config.yaml
image_size: 32
targets: ["expression", "face colour"]
num_classes: [8, 7]
mlp_ratio: 6
patch_size: [4, 4]
residual_init: "scaled_by_depth"
epochs: 48.3
lr_schedule: "linear"
adamw_weight_decay_other_params: 0
Rows from block 2 of a small image classifier, named by matrix and row number. Rows with one number belong to one neuron. Each number is 128 + 24 x the weight over its row's rms, rounded and kept within 0 to 255. All counts start at 0. Numbers have three digits each.
After each neuron's rows are labels from the 100 images, of 14848, where the neuron reaches its largest size: "peak on" is the class under the peak. Only what is clearly more common there than usual is listed. The data: cartoon faces.
# u: gMLP up (value half) (model.blocks.2.mixer.u.weight, 768x256), inputs 172-255
# v: gMLP up (gate half) (model.blocks.2.mixer.v.weight, 768x256), inputs 172-255
# out: gMLP down (model.blocks.2.mixer.out.weight, 256x768, transposed), outputs 172-255

u.99:073145139087154147100160115085133131080165156133127140125092162145128168107138172102137123113147152110139110127135090141117100118166154117165153161159126111117107150138111156132131126111107144152140102082102106109111167109134160157162181135095163151180
v.99:152162131138136114119145128138130151130151173122148116143155143141099155129140126114108101139140154085144154123175143112162147119118155117123113111107121186053147118126127110108127131144165160154167084150139139151140116135074070124136157115152134081161
out.99:107073119140113156139092158112138106129123144090129124153143108126139178131153128174134107118115111135154103085099124138115067126117156175127128121111185110123148158122108085173100111152161140100135163107139155121083120136156131111127132110153125131102
peak on: hair; skin

u.310:129117167148117127132149133117115120155162128149136128113126140094109135128125099158107106096110119139160105133121101140134138174148135118147141142157163131105129140154085165170141103139107134122134180122127117126125151131149120143152157115161135113087
v.310:109122114099076090145103152125100120125155138148109118135173146142139113144110144109120144113133176111084092148133117097118101157138121166149189134094166133132146136116129155099148156149139119144149151159123152113111117104153123115108129115086122111113
out.310:178123119122143127127106122117116111125109118136106119130149115159164139167154138084115108128105157112111114137099125118101140129155126134117112121138117145157107157113087101128150085130167085127139125170107136115120083152114117159124138152150099109124
peak on: hair

u.658:117090165149133147085134122079088107070134122134165077163163143102138121162128156147145140141093122131144128131128117131120142146158140089162154111145162152134129138120123150103105115110104107136118149112127178140089087162128113075173122119115144148122
v.658:094114130117136138108169171147153136171129131098131118142166134113145110145157091128114162132122154168152163115141142119134130140068173144082145123145155144111127081142138108152137102129088127134155146107121150103122124115132120122139118077131103139113
out.658:144106107154117146193101138130105127130110127087101166085100146162118153160138139154126126110118088157116161085132131116141125139098105108134111128148154152085124119110107099138166147110092075113134093129120125160141120104110116130101124138150150169066
peak on: mouth; skin

u.388:114119128090121104157141126183133095111099111137128150129133136144092134165117177111124111137170127075109098123113164129066139137143105106131121133129148131121147152113097165108120129124120129108131144105110122105158109157125156146117122134078117141138
v.388:119145124137153169119162169129189106125136138117197145130152129092167138107065142105127145100111138137124131094103156135118111137159109119129132127097080133132118168114121123118114144146152120118198141148146135124122098152109091118140099101179075153128
out.388:138124129122112144171143146119133122091152090120092154109106122193121111140138117153145124108134135107162128143159136119142097161154130142147131139136128125115097127104161123137115152105137144098115105134144103107093126115087127109152141068136085129114
peak on: hair; clothes

u.290:122153130091096116160117111084140102144085097141147178169178121107069111070142135101113147089098140128121116142151106104141165146132108141141125101134149155102137151109136131122133111128082152119135116172100103109120099129127209157153138130093126117156
v.290:144120116118136092110111193121144096167133121149144120111130120104157149126144104103115122113124078135130152104122126123191145059120087139134187102091140113096128133116125151164116148154124106157140124112108177132066125118123132113181129146141097151104
out.290:122087171120134147159104138170173142145179137166149128107128121144151128100130150118139186135129134135117142131131137091136107109145141151091126107146125092108142102123130143137113161105169167115125151147157137114152141100092131099079169184122134131110
peak on: hair

u.223:116128112116110100115126132100120155135154170085101127147134152100156178105186137146127136143134122120129108128132119138109122145123126128161140111173143149123141159133103162148122119154098124114149145139114126113083090153133151068154144142131119149131
v.223:159131101117073126128123124123100141089153176128107130101121128112149155124116117151155139105159163163145110094166124128152127160112111121107141112105147156149125131140118111141117131095162122149167109108147160172111118142089124105128137125087088148118
out.223:134100130160125100111108139097158129139178106100163114152112126116120114161110125091116094142139169113093120128159136118118163118106111128126110124126165124120120173167112127144120153072130152130114179106123130145117153182139121153140113107120090145146
peak on: mouth; skin

u.749:139111101107124077138140096099173091110185127167113137135142093128117138109122127122138152125133142097118123152133126162082152133112136119119106134120164111123146154118137147148133153104102137158139129167131084129132156115134173137142152160115106091136
v.749:202142121104138121118160129151148086122122158119117140154106113117127096094136084107102083137161120149110156111118127138118148104099090119136164112157142120134138117147105125161077129106140127131153146170118138157163161164110116146089105111145140100035
out.749:106132133125134126116116126165112139133164140124123138126080155087144117126119135130129189151120133131112108117083119094106086131135120158121111148117124155147102097204123132112109122161141128129091124147126177098128128135158157159109114166068105107100
peak on: skin; hair

u.97:169145136116127140107116147127096159114129125162133141134098137147129088116136133183151131151109125145120150168124132108044090142131117100103081119167136125125134123120146119133165149129120137162094123096102110135089163155114138168160079156132092147114
v.97:120143165149108116095167093119115094108158143153113088143157124072155127158109162121068135125104130140106133164127127112150142176153154138179132163113095098142126138151148100103125097096120152117111116149133126110168137123171154172144108122122122122153
out.97:089092141139158112174119174108150137175147088152127129182114135155132112126146126114149100139161098131161132123131136112146155172106114147176146115076114136116139119122132115133118133150116162108145149148115095133103156135129122141110170103154122131182
peak on: skin

u.244:150145177149141179148148112084143085155140132107167077174131106120152146143103127090103123071131152115130104137126137118110173119143149094147105090151136125147114130144176091115121109089123127120108140143108131127102121089128152113097136124131144164133
v.244:129131115142132120123057135145118110149112105175175101121143168163105134117137125099162130168121141071110128146112100147113170129123153115146138108134134163145109153119102145146093088160140128172124116138113129168122117101118102150146150130084115097134
out.244:142092104141108120128131135151105122152114171103131181143117119103128103124087111148165112166104091123089132163121110153139099102087137147116163179157135154146137060127118143174169143139127144142107156117180144126127108138102118085112108117120131133115
peak on: mouth